python train.py --train_examples=48750 --tokenizer="word" --encoder_expansion=4 --decoder_width=256 --decoder_norm="rmsnorm" --decoder_tie_embeddings=true --lr=0.0064 --nesterov=true --weight_decay=0.03 --adamw_weight_decay_other_params=0
Rows from block 2 of the text decoder, named by matrix and row number. Each number is 128 + 24 x the weight over the matrix's rms, rounded and kept within 0 to 255. All counts start at 0. Numbers have three digits each.
# q: attention query (decoder.blocks.2.attn.q.weight, 256x256), inputs 0-127
q.121:064128095150128161098085128128128128128155105083128111128140141098116128147082128166115090110108128152128128128091128112116128128095078128128128141172142128111139107128128142128141093156128151148110114128119157114142146128117086139106128117160128166128138143153149108128151115110128080109149116137142093128128094128128142128111128146175128084128128152107128142148128149109142142128128
q.122:167096160111162148159098128142157163107118128128128115128107128128164113155065169115128156128105150128159150128101141128128114128098153150103152146128154128128128138128163191156157084128155128141145128105096140113155128128097128141113113157113119081113113092096112098093104128115110128111128100141109128111128159128141138090162128104152128168153117151158145128103139128118128128083089
q.123:128116168128156094137092159116128193104177128113144128115128128092100088128099182150138128088098148146118128107081117085143158128099128148156146115149109128128128113142128157148115143128112083155148102105154194118128161186103128139143128128128111141118138088109128128079092140085115142128102140142148128103090128128128128102143154128107147128179139086128112145128160104091111128128128
q.124:181128068115159112128173061181128113147128108108128105159097164165128128112111139143168128156117117117150177146172143153128075087098128079096138128150145128128113111154128128138143094128140179138156154089087097145145128088112175142164102128081128115128096105103138079118128111128144128100143077128137128146155168059167128112139102119128118110145165206145141149128151143128061059095078
q.125:102143128137116112173093118128099128087128103162128108141163128111138139141150160114119128128128102128154141128161184119088128138128090175128156138128162115145128128166165128137137118105128181137078128150112117128140104163139146128128128148179109138161128128101116140139139142128114095190150146147128097112143128128101167141114098116128128154107146150143102128149092108159180151128103
q.126:112145128107128117153086157148128117128128146189118113096128128097140150139138117088128128128103128128128128081159128128128108138118143128118164149138171107104158096153157152128140115079145128128115140145128113089145115115156143155128128163170114115113114155128118146143128137128115109142128150128104128097142128181107156095145128112128128147108128162169117161128088103128149143128114
q.127:138111113128155099111191149096144185171084148065140148145147155157128128116144112116164148085110128128110128139094128105244179153128157197100115128153104128138058128090117145113110163145099050112206128096152196148155177143111089106117097071105108096110128115173128085101099166118108198089138128184142128128092173089156108097162118143110162102115183091110148144128139093092065119128106
q.128:098156097155151149137128166128128128146128158157119139108128158097117119128153114111166128128080109157112169148128128159128158084128099128183096142152077139111128128078128087128144091138128070128156103117128112095113101141107128139101128128143128161128128154166164107128152153154128128158107159128108128114114128092140128115128098140165111128141128108084128137111148164098128141167149
q.129:128145155110145128157128104154145108107076118144151128104156178115144128094076128143109119102113154128108107117100146096111128142149149151128094113128169128128095075105116137109116195111144165128128094137111082163128137128156049128128128128114162107088119128085115128141128143117111128140128115138150072105101118102100128128139144143146156128128104094128105097112128101128110061176128
q.130:128087161118102128083128138163144142117183137146077128160155139128198114128148128113128112138138168099152148101128104182148128109139152057175128116128128117128106172187128148128097119091128092140170093128128128093141128094081175128108143144088156114139103110172176128090168154149128128128128169156139085128160151117128148163170128108148145147077184171162145174156077106128225148153100
q.131:119144143152148128128102159128128128128100085092128128114107109137152098087128151144110115104152110112128101177160113128117075128128128099150128128141128153117141091104080128118142128166128160128144128149109100162110089146128128139128128137128128149146116148110107177108183128128139140114141173111145151128128088184117110165105128118155088111149104164096128105128147152139147128152163
q.132:128128147138113119128158174174144128128102177128143128128128149128128141128128161106128128128076128128105093101202128106128141128128119157142113117102111150099077128109152139128154171128128142146107128063128128083092153114154119153101128107118152107115106076173141151119093128155128113139143099128103093150110113098155150101172138138118137112128128090128142128128092128076119095128107
q.133:093128095128098128107128128113103166162197153101128157091106177174105128162153106116155172128103112119128156104128114128174179091128159089128128128143128145128128148191128116128106083098085072144165137186141172092104157103114143128112117174160128128128128107150156114091107197156128112128128112128141128145160128077128128171128096128128173128081128151117128198184116116115128156128111
q.134:164107128128159165146128111107139077118067067148100153173090091128148140128128160142079098097175143169099128197104098094139067139142111139108104162114156104138149150083099141100149142162162186101146152187148107167176102128184128110103128128128114108128112128083087173128140090145118128069156117142152181128113146145128070146109165116184082091180082112128128060091154112128119104128112
q.135:118156096106128164114107115098128083128117092106148128150115098075118128141128111128128102099190102144104148161108159099128075153128128156128160180100102090128146101128091092128144070178158157082117128152082142156128063091184070144114143139174087142172128138080128149148205128118152128128072128104118162159128128179128093128077146128141072128158097128081118076072151147128128162104185
q.136:083157139139128110150115100116101128128157221141169114088158188128103150147116075128150141109034128128128098109128178100111188128091070191109115139128128099143093105160118096142192156140108128140128089093128128128115166100173088141102112118109128166118152110128128072179085109112114070143080081157128037066110117110128154085109149173090157151128128068128150128072102141082074101117145
q.137:156128114138108159105100187147113146110145128117075112074119118165156109128144147087092105160140154128128117138153073201128159081141142105154139102161106153128155149115148116128087093093112094159191138141118128091128108153048159141128142115128175115118105153199149128081128167155148149128152161128128108138099112051111128178162116128119173128096163144110088173197090143141186128141117
q.138:128106094091117128128155108110181092128141065128162147162143098128117128117116109128075102116169159137128117149128110081128107150139128114128154128147128117150128109113116128128105128170163168117077148164112109142147128105143110128156141151150097106142128128089095142128142100070110150107107128128140172101112128166104091128102148103138128117166091143116128054083148115169143166088128
q.139:103105128151109128143157093114099118144096150141128119110117145128137143142107096161118108081145128128146140106098128096115159174128114148128128128144128092158147102147128159128173159128128169128128101128128076128146117111159100095148128128128157128138128110128128107145149107091106114101140153128137128146128143152138137090128128128128128108145128086149149103138128066152092108147128
q.140:128128128119079140115110148143128151113161128101107128128143102128128092128128128112149128146149128104156139100128092107119111094102155114128141128111128156128138159104128128138128110088157117147128117155147148128105128128116157128128128128105128104155084128128111144106128148145128143155128139128110149128128116141148128141110128117140110137088128128100105145148169128115172173128128
q.141:128154155162141141114091113115141088139128128117139152138099116158128151179128144128102107097148141141157096151093087110118114128138113118128106140181128149109128116081089143116106128114144152113139128153128152116128108128128128156138128161128128105084128154128140142128128128128128128128128159128148167128139102147137128170143119128142097116114104128114112116141128116152156149112142
q.142:153094145128128102102128147115117128115128100128145147128142149128128118128158161148101138109118146149113112145148117108128117143138140128094139128109141142100128139110160154109128153128128128128138147139107128113128128128139111140107115118155142101128113128128128147100105128153128128106154119153142128128128112143153145168168137128162114098128112128182128128128128128128147107118128
q.143:145087113128153128128113128098087157128107143128155128092158173116113140151138128128128152128099128128128117128128114117141145128128112153119146128111112128097128144147128141128145128128128088128104109128158112110113128146128107146128118111110128128105128119155128142137110128138107113128115144153111099116128128100128150128128128113157142128138114157094128148118111138086106128128128
q.144:102128144152116142128112145111128141141170106116137159128081128140105128153116128182128128128184109148128128119128114114128128093128165079148128128193155128139178143128104128141115092095128106157143151159154144106128094118089172128137112154112099138128163153128145128153156118118128128128105128128105198158139128128128108151091115128155090115109156128140128109128191111142154172148109
q.145:177128146128128128098112128141128098128142086138108128158128128138128128146128128128117128183106152128128116095128128169164153106128128070150128110141128138147128128157192137158109147116128087128153128128138165128155115128128163142128148163146128100128128128128153114117128128116128116068093137128111100112128152128093119140146111117128141128128201156148151168138138128118143143138100
q.146:128128128146128128153154097117128108128105157128099106103139145117151128105081118128099114082104161156128107128105141087090112159116128155128164117109137119148128095159128161143128154116116166128080128128097100168169153128149108104168138128128140111128151094128128096128115128128101154128128158138106113099109145147097116104111145099114150165149128139128128105113128128128101128128109
q.147:147104128128109128140128128115106096113163100165128149153138128149138116149138128128095110138163145128153128140106128128163128151128128104140150128118177091128112177153128128128111128139128128113108128141142095093155116113104128102115144143128128078098149128161128112128154128107128128088172109149140155128128145109095088150139128116109157116145142128128128116111141128128128128140128
q.148:111128112137143139149128119105111085146128139156180146139116143113111141116163128191128137161090128157096128151137159150111128109128128113114112114128181091128138117141108128164160128148090128110145151128155108107141155082168114117112103128137070143168157128103087100140128117128103092067128075107141128128142139152128094079141146128138110142128118128141142104087128128107119101128128
q.149:111115149128108113150106105128160128091116128099167112103150152063156166112089100141117113095085102138117081147118147060092128128113106153109110128112128140128162078111115128128155149150144140115107107102111138108074128143148079142128128145103112138147128096104128128155128098137154138128128128128128108087106100164128128119093167128165110111169078098096110107128096115143138105128128
q.150:118087128145128152105139128110142128154113128128128181105118141142128128115158139099128143128099161150128116108159128128140128096128128090145144105107147150128102142128112116128145110128128100142107152138151145107128128112090128147113116111141128128139105128111128128111108140114143111103146087116113139119128128094111128128146118117151137107141104145128149149151164145128108128128091
q.151:100146153128094116128116118152128128148128115128128128119143147128170128096110152104141111128128178149082128116096128128128116181128128151101072128113109128128128103163139095128098138153128144096118128101060178138096168128157116128089145115128176104153143095128128128117128118128117113150106139138179085083086090128111098105114138138128156110140111113128128110094072128128153092096128
q.152:150140108144170099128150128105128128128100128128128142128138128140108157161128091155128128128128128140111148091128128167144148149159128116128117137156148110080128110128128128156128150118081118102128095151128137068144128115103105139128119114107100104145143156164128128146128128108128144119111144128112091137112139128128167161142068114095138118137142090140128111079128147147164112128149
q.153:114146128128128098128128128110117146111097098094128128095114128128128128096105156161103128155128138139128110138128141141128128128128128148128107128151128128128168107128157115128141128114101142118128148114128145141112146140107113098116128128148152128128153118128101108156128128114128161110128146108151094107117112140087118090128119114102147144113128113150110128115138145128116142108128
q.154:184128142090113182115143103117146128102117092128128111080128093128128117128128113092087128139149128128147128176128128140128109128128128128094111142144160161152147096128092103128128146164181156128128119159092066179150128142128110109151140144154156111128108128128128098128175114128158147101162176128111106118116105099104101170101160116157116110128099106148128103128152116164092092128146
q.155:128128117141117128128111142128152118143147114159148176177128161118106128182128128128128099128146139147115138099128112128141142107139141118146128128141128119164128168128159128151109128068142128149141111162128181128150114085106173163128108128164128101100098158140115156114091137128099128113099128128115156144148153106083113150139116151128114128128153128128115142128139098117177142114073
q.156:086106128155097144116115128138117139139213189169141116128128154128156128161139086111179144128095147114145128095128118161151159100128140128145073128128128088164103156185169128162094119128113072145174109128140166128074157110099165128128096128104169128128128093174128090087128180156128128128128108144138128111107128117114115139128128128109166167099128155128137180149094118093157128138096
q.157:088116106128128109106128128118128117178109161088128128106142164108162162144128105128172173128052096113092128128100144153142110101104128128105119143094128128150097118170128128108158112159088103117144128100139128108114167092175128138094118111128128140144128073138158137128087154178116068128128128116163073104141104108151140106128119161105128158095128128128162169117114128078128098140150
q.158:143180137139177116128115156092128089128093148179128170153128101140128128113115153128137128128108144101100151176119096109111128128144137111153128128145128115114128128081141115128145143108080114141128140158146128140142103153106128113099137128110071163128139128128112116152113095105106109139106137147128157117128140101128108088108128098105128106128145142146128128091128151106128142128145
q.159:144107144113128128128119128128128156128128110128128128154140143105150128128128167094128108128128142128128111102102128100128107128119128128153144105101119141141128128100128128115128156128144153143128098128128128106101141151147128128112148128128128116099141102128141160138096128128115128156128128152128128118141128128118141111143128128128128140110138128117128112128128112128128128167107
q.160:114147143128111114128111117169146099117128128188128138128128165107168140128128128105137112142128128128151128158108109169103107128153102119128118128161070128128075128147128119128109140116108128101140116087090128128128109128088128115107128161145158114139128128164128128107158183088116128128113128085138110143113108128112128128128114141128147151128141149128107140128088153128165112140128
q.161:128128128128128088119154179128113169157128139128149138128106153156128149118189189128142128146128139128128143145147128148152158128144159093128143128114128111145128145139128119096128097128111116128128128112157140128145128117119156128081101080128138108147104112181161128100139155144137113161143097128119117162158115100128114128175096140115152090078128152152169170128128128112140098154128
q.162:128128117137102139110128128128115151168139177158099144128091119175128153138164128128164156169128128109147142114107110160128161128114145115128128128128143141128128158128146128119097094146140106128112141160128101155144113138090212156160118128128101128094089139128163128114128128128144128140151128107148118144157167082137145116128101128097128076074153184156165149157143092128118128166128
q.163:113128173128095128158141098155151111115117138110128128115187159052175145128128128153095094113165128114110139128064150150101083144128165153104108128108141087146152128082110154082115128138128128107128104106080082148090118111169107143128128108143147117107095094128104147128178148088116140108128163117128103164108081190112117102145161128156119097155114092103112042071096128151128128110128
q.164:128128143128137128173159159128115128151097172091165128072178178046115138112116113128091158128050061142097128142145174160101142108071075155110150147091165128128072111128116143128169128128115112109088113119128112098092128128167128138137104087113128192116099097138128161128147140155128128142118128138106087128128113153137128091128143153139128128154128057114141080128161142082091096108181
q.165:116138152128128119103158112148128095147167082142128128128109128168128128142169128128064141141216156173147093128155117159153101100162148162164118119158128115144128117115149107128084157128128153119139128118116118142154110098111128119112128142158160105117145176139111143146128128103137182049153128128190163146101128108103128139165128146110128139128128128162144128128099128128142128128128
q.166:095107128103083154128167092105114142145163128128141145139128158128115146117111128158144149128151117151128147097128128128144152118118141119128094108128128090150150116165159107140097107128109101144140139162077141114115159128128108118128109128128141116166128097128117109117128128109141128116109128128141112108144128128139128128083111128116128128138104128089153109140155115111087128090100
q.167:081110150111128146106103112155128096112146090110128128128160175119158153138099139128139139111186128110148128163104095151128099128128151128150119128128128112128128128144128167098128128128119128140157128157095128144128128118128113112141095147128128089128128128128156155128128142128128158099150154108128128154115128145116106128128128107128152128106128128094119112128113128128128119128110
q.168:146128128167128112110099128128098153115128108128128115128112119128155106128146146128128128157155171108170107128148097128152128106163117143152114128138128128128098150151153149128082112113128094145116111094145128128103128155128142128110161128091178093128118176140151128147115148155128180156128128146128115112111110085138138160112118149092111128117128128128128151142117112128103143144138
q.169:105145119139140187119114152185146149113157141179099087128150139152128110150162128092144100128142148088100145128117113182100140094181128128138083146143059128128110177117117118128086076128115107173156128116128128128147128149064176149142155110183168128141118128165145113116128128128099145171128144128128128163128128105128143128154128101128156128095117148128111162153083169128171149117128
q.170:138116117114128156101119161109091156118199128168146083165096118128147106152163128074179128162111128106139148111128128128155128128128137102151128128150076153128140163165128108139051079128128089180111128128137128104128128146030200140128159150102146117141107150167115139106128176128139128188101128128119128118168158045144143128128103128115153128107158163094113200203080128128103151153139
q.171:118143140093128118128145109109149128128163128138128128128164128152103128144116118103112128110137116152128128089114140083144128154117146128157157117137110116148190140128117108118128109128141146115128128168116149151142128140149128128140128150153128128141138156084153128150168117128138128179128167147128128128144140152128128119080143141140111154161156128104146128128144083162140152113128
q.172:152128154099188160142153101128111115128101116128128128116141158113128128141119138161106104116111139172128116175075128128168128128155116137118090150117140109128105128090128137103160128128171158151119103140128128128146128128142107137114158128116147128085128128128138128128099139115111113128172145146117114128157138098128107145167128160142161158128091128079116093128128128146088128128146
q.173:128094128110128128128167110111114128128084128093101128102150165119128112105128117152111146128100101128171138117128146093128118155099115148128166128109163128111150110138110128093182104143155128128110128114128095086112110118150098118128109092110144111112128128115112128106081166128184144128143128086119088117151128118140139099168118103153143105128140128150101145097170105102062088089128
q.174:073112085143097168128094160148115165128116151113095097100147108102173128145156140090140116117064128109140139150090144151111167108128093096147070110146107150128128128128128128128142128128108095154165128104128143140115152128105128137128128102128144170128091100153154140081154161153128128176128153128105103128128097087128128119128128118128156146116111128086152128158091148099103143104137
q.175:144128159117128089150113082128128088107072072100128103148128137084167128085107128155113084099206154128128144142128128115097084172128128170117149109029128110128139090112113148128144158175163142085072083116097138161104116118186048113119128128115137103146142143094116151178144087144128158128141128105128128140112107152097118152103155112128128141151103128128128104084091117163128128085140
q.176:101128111148092150128092156145157149128166128179128109169099051128103139161113128112167092128138117097162128117103148104128150128103141141178128128146098148128118128139107141145154089088137128097149139128128128128128076128081157142154115115145112111110128157144119169128151116128128147128128146107138152150151115128128128097128099099140128128128152128128128149140156128128141162102085
q.177:183128128110143145128117100146128138128110128112139142088106143145128114128147128149128128145128112102141128106128104146137112139162128157118112118128144141128148128128168160098139158128167148128128128148128139088150116159173128102139119098128165111086094172176138128141104167143115118128160161141075142119138159101164152148175128138109153115119128128145128163128109111158102110128145
q.178:169128115128128078118088159152119128119128128113152157128128128109169113161153163107177143128093156128128113094149101196139141101128128091147128098128114164096082151140178149117075167090139113128195113096128155095128128139092178152145128112112183096078106174194183128078096195189128128181128128102128118163128154073138168165185092149128128109092188128154128185139128114118179111162103
q.179:105128093128098153117128128128098117117128113128173128157095103155138128128128146147103089087239147207065128163139128090154106162139151157112128128147128095160118105128093128141076079179166139141111138231104157138159101161139083117128108144170128109128108164114105187128187105093140128111147153151139156167128138186109086150090128128128101128164089138143144112107128139143128170153128
q.180:128119107128146097109152141128075128128168093116112128128105128173128128118153140085159115128153128091147169128128090106171095151128174104181145128138128128128153128148111128104115109095128115100111147159180144141128128128097128116096115128142128107128128155128128137128148165128137163139138151147144150128171128128091128128107093128128128117089137217128142145148116128128141149143116
q.181:164106128137128111128112112106128112128107075097139151141108099173142128102147142160128111092200128160098128144128093128117062163158142128105128128128142128128161105128128179128128128152143145118128128168128148153149107128143098141100118128128108088128111118091091128140128086128142138128149128128147174138128128138128128165119128116146096100128118139128128091128128106184157128128128
q.182:091150128128092128146128105128141128149139128153151111152137128087145128146107074119141128128105111147128119128099157111128128128117117155128128128119107103128153112150128090144128109143113128140116119078102155143102159116165128108119128128145128186158128074113139116145128105128139119150109102128128128128140102176128128095076160150117108148152112089100128128111128128096128128107128
q.183:118146118138142140128128149128128128111104128104128128128108105112103093138128143128106091096161128128145143138128128092112115107128128144138170128128118146128154128084111158140140128156128128114102128128174113168128091128128116128128149150145099153144128153079140163128143083128128177153101128128104141128128128128101114150077147117143076109142104151102139118138128147128156141128128
q.184:119141149128161110144100128128117146128118117128128097112128128128128105128128128128068106112137144144100105140167157128113128154128128166128142128109128111128148137118128128150179128141108128111090107149158108161128128140164085128128128089128128191128182146108107094166158141106128128112119147128109096116128128112096128151128128110092150147128128108128128111088138128128107089119144
q.185:070128064141128139153139155128165128077181247177128098050169163097082128128128092098138099077141143113161128112147154128088183128128161128147128141138128169156072118095102128128162128104116145128143128119128071107106147102128128145112112105128116144116138128144107110105099164128143115181147139107112113112128087061128147145170128114128163140128103140147138128128128148100106095128128
q.186:164144128101140128128128117128128104109112090085148128144154114139113128115092152171149128128106111118102118128146128076116065146057128128111177128104166128095142086115102102128147147173128162117091155147097071147128128111188141159095119154113082116116128106082095128141152060145128128108164097128128128128128150168172128087085167102157070111117097168159138128086193128161116078128142
q.187:128108142143161109128165128101128114144140128156143186128128160128167128128128158104108128128128156128117145147146139169128100128113128128167170114128157109171159171128157128114145142155110104156109128160180103114155128093142128083141113111096128128119128115176101128138075168128128128107142087128128113176153159066106112140161148128081128128128109142169157117128090099098147128150105
q.188:113091144104128139128107163159148128094158166177113159140176145114116128146090147112128128128090156128128162128099128154116141103180128114146147119128104156114102128105147138144128181093150128197159096107128128117128110107074140128139150161128147086097091140160102141138149128142100128128119117160097145154128128098141138111156102098165139128128204128153115149128128128100128164128090
q.189:128112128116128109128128154147140155128128143141140128154128110119128109128116109115159128147128143118141111106128128155128128116115119087128128090162128156128090128128154128110128166128119128128128128089114117173107153113115162128128128158095128128098119128158128128117114150151098128128109144153128102092100144103102139128128108094128128128128166148105114146128156128146128116156128
q.190:128149153159100142112084128182138153137174112128108108128109113128155092128128140097128128145113141110174102116128128148118128102142142116155093100140117176148128128145128103115097128119152159170144128084108128166128146128083143128118151117119160128128128128128146128115115128112152177139128115128128111128128128128128138128128128128104128139087104157128105171153088128142154128128128
q.191:128128113096128128096140114119110106128103072145095138141096128117128128128128128116095115149146161128163147145128109117128101112155128128128113160154145128128159139116128112128142146118128128080107114141106116139128113128098103090128148128155138108141128141128114128128165106114169128114128140094147148149128141128093105100142092128128144115128144108128128128128100128128100128102128
q.192:161141128070142145145144177169141142101074117113147141128165128128090142093128116128108128096061152128128128144128172114066159147128083173078142170073128157103119103105128107100182128159154151143109104110128102113128076151128128065117092150115094182138092151118119159166115105108140108128128074117128038107089152167155149152138128156156099146128100081128109118097156170128111087092168
q.193:119097173119128092128128065092091112158098111128128094150089107128137128162175146113128128142150116101128128128141107149150094128102176092151141108162152115145110163128128113128111128117066128128181128154128128128143149112092102161128157128165146128092191140179128142113128128111142161113116150146147150146143128117069119082128149128115139184109174137137152155159156128115128128147142
q.194:100097114164118110103156090128110139150165070108102119152118140128111094128128170085140128128184146137216153098118099137128077118150128161174128095128128090128116087142148149119110099082108146128150128210085149128128102128106148128166128110109161101114118102098128117128128159128145167112128159086182128182144166096138150113095095141118117128100155181139128128158104079142105119112094
q.195:147109118128128138140128142128160128128094166104159128128128103094112128140128116118100091098088105097094128100128138106098100153104110107128154145070116150101158128163110107139146145128153128128114143119107100111114128144145107159158179128128082162141146114119152156141108116128155118147128103093111128112128128128162128128128128147153128177128106099144128106086153159159153117114187
q.196:161167128128128087111128100140077098112081100111107107128144117106166128128143162186146153138113117128096118170154102128119128128128078147095166099159145102112098105128110108146119128158143139128128101076188084096146149128077111111090140103099145167113128094155144084085128118128128128085106100128159152162114103138097128116195128128102139128101113173139117151128113163100148153163149
q.197:139150093128147141128186167128154128114143106109143145128152183103104128111153114128118128128111138128171105146128165090102179128143117186093097113077105141128128089128116128091151139113128157153114128128117091128112128140152157076128116138118154128128089128128128128128098151146115090139154113100157090158100098164128161128113113137116096111128117128128084137103119111128128142128138
q.198:225128138128233128154091128128128117100115156118108142158137068165150161095116128167158107118196128128100128140128128118078091158087096077079157105103157107154128114128144176138141117149172102090128101141128128095138128128112104187159163152128115080149064116141137118148083080158128114150094128167104174101113156145156140185176104098128147150099111145128128128140114146176162139083202
q.199:181128146141165100160103198157191142113102191141146128097165089107128128128106113128142116115117105094108116116152177128064116160114151096093128163049105128147171164159156128139155128137166093138145128128113161145102128139149111140128169103155099115170137128084156173158128104128178096181098114159114128070128128182149128118117174114128128174128105128128128118089128128142154128128140
q.200:128188151085112128128143167144155148099128117166151118093128128164154128096128128144143161151066152143092113174115169139128173108147062162107128128162113128128107128085108128137128142147113137156141128060117118104162161147112149090072104128117128147115117128139128103128180128128091139128141140170108090128116117154097088102160128128116145087160148110141128144089128128078116116172113
q.201:147128072101156128078164128117128128090128104106151128137159141118105128128115140140116128128156128128149138156149128098108113137110094161119172128110128145099113112118137150106163168128163128148085118147155089112128108145142128145159128167128128128102092112117142148128094128137163079095128069081141074150128162090168163159128116150166074116117128128117107109112128128138093088095128
q.202:113099146154128113154075128102115113128128144145148106117082115118176128138100138152116105091146099117077128092128110139141060117147172019140088141128109128145178194179128169161097117161128088098161114170105146150100187128128083213144183128155128080148182128102153156113147128145161128113148128169073190100170167105147089128087159084128145192092138138108128165139128118128146128142104
q.203:113150137128145128128110157164165145156128143128128128116128128118128101116088128106109107128150145128137145112087169111083137154117128157107140144109138141100172088128101128128145181154166171113128128116106128128128128107128102138172145109128097119159103145101103140139128140108155128166104138110151128156128096154109159160128104143143142128098128140099100109110128119149128142110181
q.204:128128149138154144128128128117110107128128128163150112128128144128128128153112128128147128138128144144128128128101128128128128097157119128128113138090139150128128147140128128128107112128092128173115110128128162106128117128128155128114138163140128128104147139154155128128128141145128128169128145128112128128149116141128103128118148128128111110112140104106153149150140128106148153146103
q.205:167115128128170147156128117114128142128117208157141128080128142140128128112111094146152108118118117128128128148150128138128112145128166090072128128128089128128156128128128128128128128143102107146147096139114103128128139128128128173128128145144112128145128128146128106113143113145138161152128128153112128097110128108163115148142157128118128153145128095128128147151149128141155128128128
q.206:181128128128151079128128112115087107128109128109117128174128093098128111128171128138138108142159128128102128128155090107113088154098128100098152098150128105128138096140141128155138117112149128102112138143128128118163150128114085150128158157128141113114116104128157128128128092147163128085128111146128154156128118119128128128128109128103142159073117157164128128146128143128156138128149
q.207:139128128110128111144128149128116128128115139158140116102142138148141128128166119128153128114104158113115128144147128128153168140128128141118128157153089146128128128140146128128128142128128116128142110128102150119150128147128146128128128128128146128128111096167099128128128128106111110154119128155152114128105112148128128140140114138105128128118143107108128160108128128128144142115128
q.208:128128102128158164128128128128140128114160128151143138102128156119085128128099104142145086116139149128153105115103151128128128140110128128148128128128100146128137128141128128149169128128141116138128128128115128128128128108161111116128103137128106151128128128102111128117128097128128128116128128128128128105128128128128128157151128128145128099140128116113128128128128113128106128128146
q.209:092128128147141128128117091143086103128167090145096128147128128156112102128128116097113128142161128157162119087128094142128128139162128128180116110146140128152116107111157116149128106107112147117114151144116128168128128102128153100128105128128186128128128114128128128112156115148092139082140128114176128144128128118110152138092107104114152115105128151128128116148109085112113112128090
q.210:128128146128128128128128143128128128147109128138128128151109128141163128112118116137128128128096128128128128128128116117153157128146128128128128128128099112128143144116128102102156115142089104115128111128128160108141138138109128100137128089128163128109128117150128152115128106128128157159116128128128114128128128128128128115128117128108128118128128128091139128128128118128116146104111
q.211:159109175114128117128116128140089128128128128114144128143105128154128151108146128128192113128185138117128157128141113128141128128119140103164128109176103117143150128149128158151106099128128098104180128171116128162146147116108128138128128143128128080110128113112128106128128128128128150116142145147128109115119128083128128128112101114111128145105128089166128137159096100128113111128128
q.212:147128153116161114158128154161165151100128128108086128128159128128128128071140128159128089139111128155109105163137144119113139138128092106128112114156098128147116074128108138143128153141156128097095096128116128150142128090155110100113144128109107128128099128128100118164117109153092116128128108128128099093128104165113150128128137115128128128158109095159117088104128118138103143128203
q.213:112128128105128128128105128137108152155128183159157117085128128103128128145150139153128155128087100128089142149128128175128150084145156128102113178128115128128106161128096118128147128172105156128128144116152128128096165147112128162117140117118128183128138128114155166108143128128118128139128142112116119097128128149104111084128161128139151166140128141105153117110171157104128148152158
q.214:193170160128185128094107158139118113141128128093128128140139100128148128128143105161113128128070143147097128176128151128110128128101091128075147138159128139128128107097128128108115118159144170128076082099172071115128128128128128128104128147090115143128075081140128128175117112153141089128081114171182128128106118162097128128191144104102102128096128164103137128103128160114145153167128
q.215:159144128156105085128115102128088104153111091128128105117105101128128148128142171112111128128128106128102146128128128149138089116128154084094116128162128098139128163164128147140117100146098128164146128096177151115128164144074157158116165128128175173103149095128148128128169128139150128100113111156128200158128161106128110114138128128084164149107141149104146163118128139099187161145103
q.216:117084148128105128128149098112116141170152128128105145128103128140117128116128153091128099145148137107154144128145147128157108119115169102195165170142114128128128115128128140128137183114116155128156154152128111161160128104128128110139109147141128119128128113147086150128128142128128149103144177128106128128128128099060107128128128146150139117128140138154145094138156086112116146140155
q.217:114115128128116118115101115128128128111128128128128128118128152128119138140128128128128128128128128128094128109128155154103128128108128128116143146145106128157148128103128105151160128128128139128149140113137128150128128128146118144142140128152115162128147128118128175139159128111153116106160089104119128110113128112128097081128114147142128145128128108085150107117142156111119128128106
q.218:209104158155219128128128144106117105162116146128147128128128103084128128173128128139140128128146077114091147143128128112128128103076156088104153175066156104128128151113128128137128128128158148128128128128142128104116145117110139152144151128104093176152128097147157128116090117128143111146103128128142151101143128114119128156128159117142116149105128128128117114101113128155141128159185
q.219:158149143155165128093144128138065115114157112128107128138092128152128113128128128128169128149139154128152128138156110128179110128156157101138113128166116101117097149112151145128084111109128128144128108128170104140166172105088160128112108160128155074101128108137128098166128137179112151113110128149157140147128115103118128148161128104117137103109155145128128177164114114087145128150087
q.220:128147105128100162107144141174139112102181059128102138138128165154128103109128106096140128173102163141154108149118139128128174112152116195112090087128128128109115112100128128104128144106142128164102128113128112128147146128107168053096113128092154140097070128114097084143109117157113128128106066093159084176115096128128151154128128154111128083109128128143107145128128128114098128128083
q.221:076128114128097128107145163128143150158154110109088143128128128147105101112170113093111128166108128128128115128099128114128188114128098203153111128084128167106128107085128099105128158100128152138103128146153115128117075145128173093128069150103140178109128128166107128128114118128085128168163146070128128139083116147109128115115128167128148062128137115151128128128128111128110116139128
q.222:169107128118182151128110115138108128128170151128128128119151160104159154128114110167147086112086144164101128171128099145109128128105093110105144128128143151166108097110106128128140128159164145108102111094128105110128112128141097100110128128147103147128088097168128152115112105128088113101128128169128116097117128128114100128162148128144128114159128128107140128128170152128110112104150
q.223:082128106149103099140150078128094128147109128128110128144128128167128128138149155111113157128142128128128128099146107128118128107128116128183128094151147093116148115152115146139128128117104150107148150158145174150128100128128128128143118107128176117113148128128144128128128146102128182095152159095139165149128150128118105113110111169128128167151128128128111128148128106114128116128080
q.224:147128154106119074114128128128089128138128145128114111114101104128128143116128142128147128140112107105114152107158128146128104118113128103128152128171128115154149165115092080128106128128114143108147128118151096128114149146128118152145128101099103128128128112143157128128152111128149112088118104117128128138103128137128114090144137128128143154118128112146145139113147128086128128142114
q.225:128113108128128115128178108143128116137128110075128128128128128093128108103153113148128082140160128159128128116110140112089128152105117155119180107101139142117128071128128128119128166128170137118139148128128073118168079115147095106142101149088128148149093105166110112105128128113098158099141103091148137157106128111128158144151113141167128128114117148172072109095138128170128111115168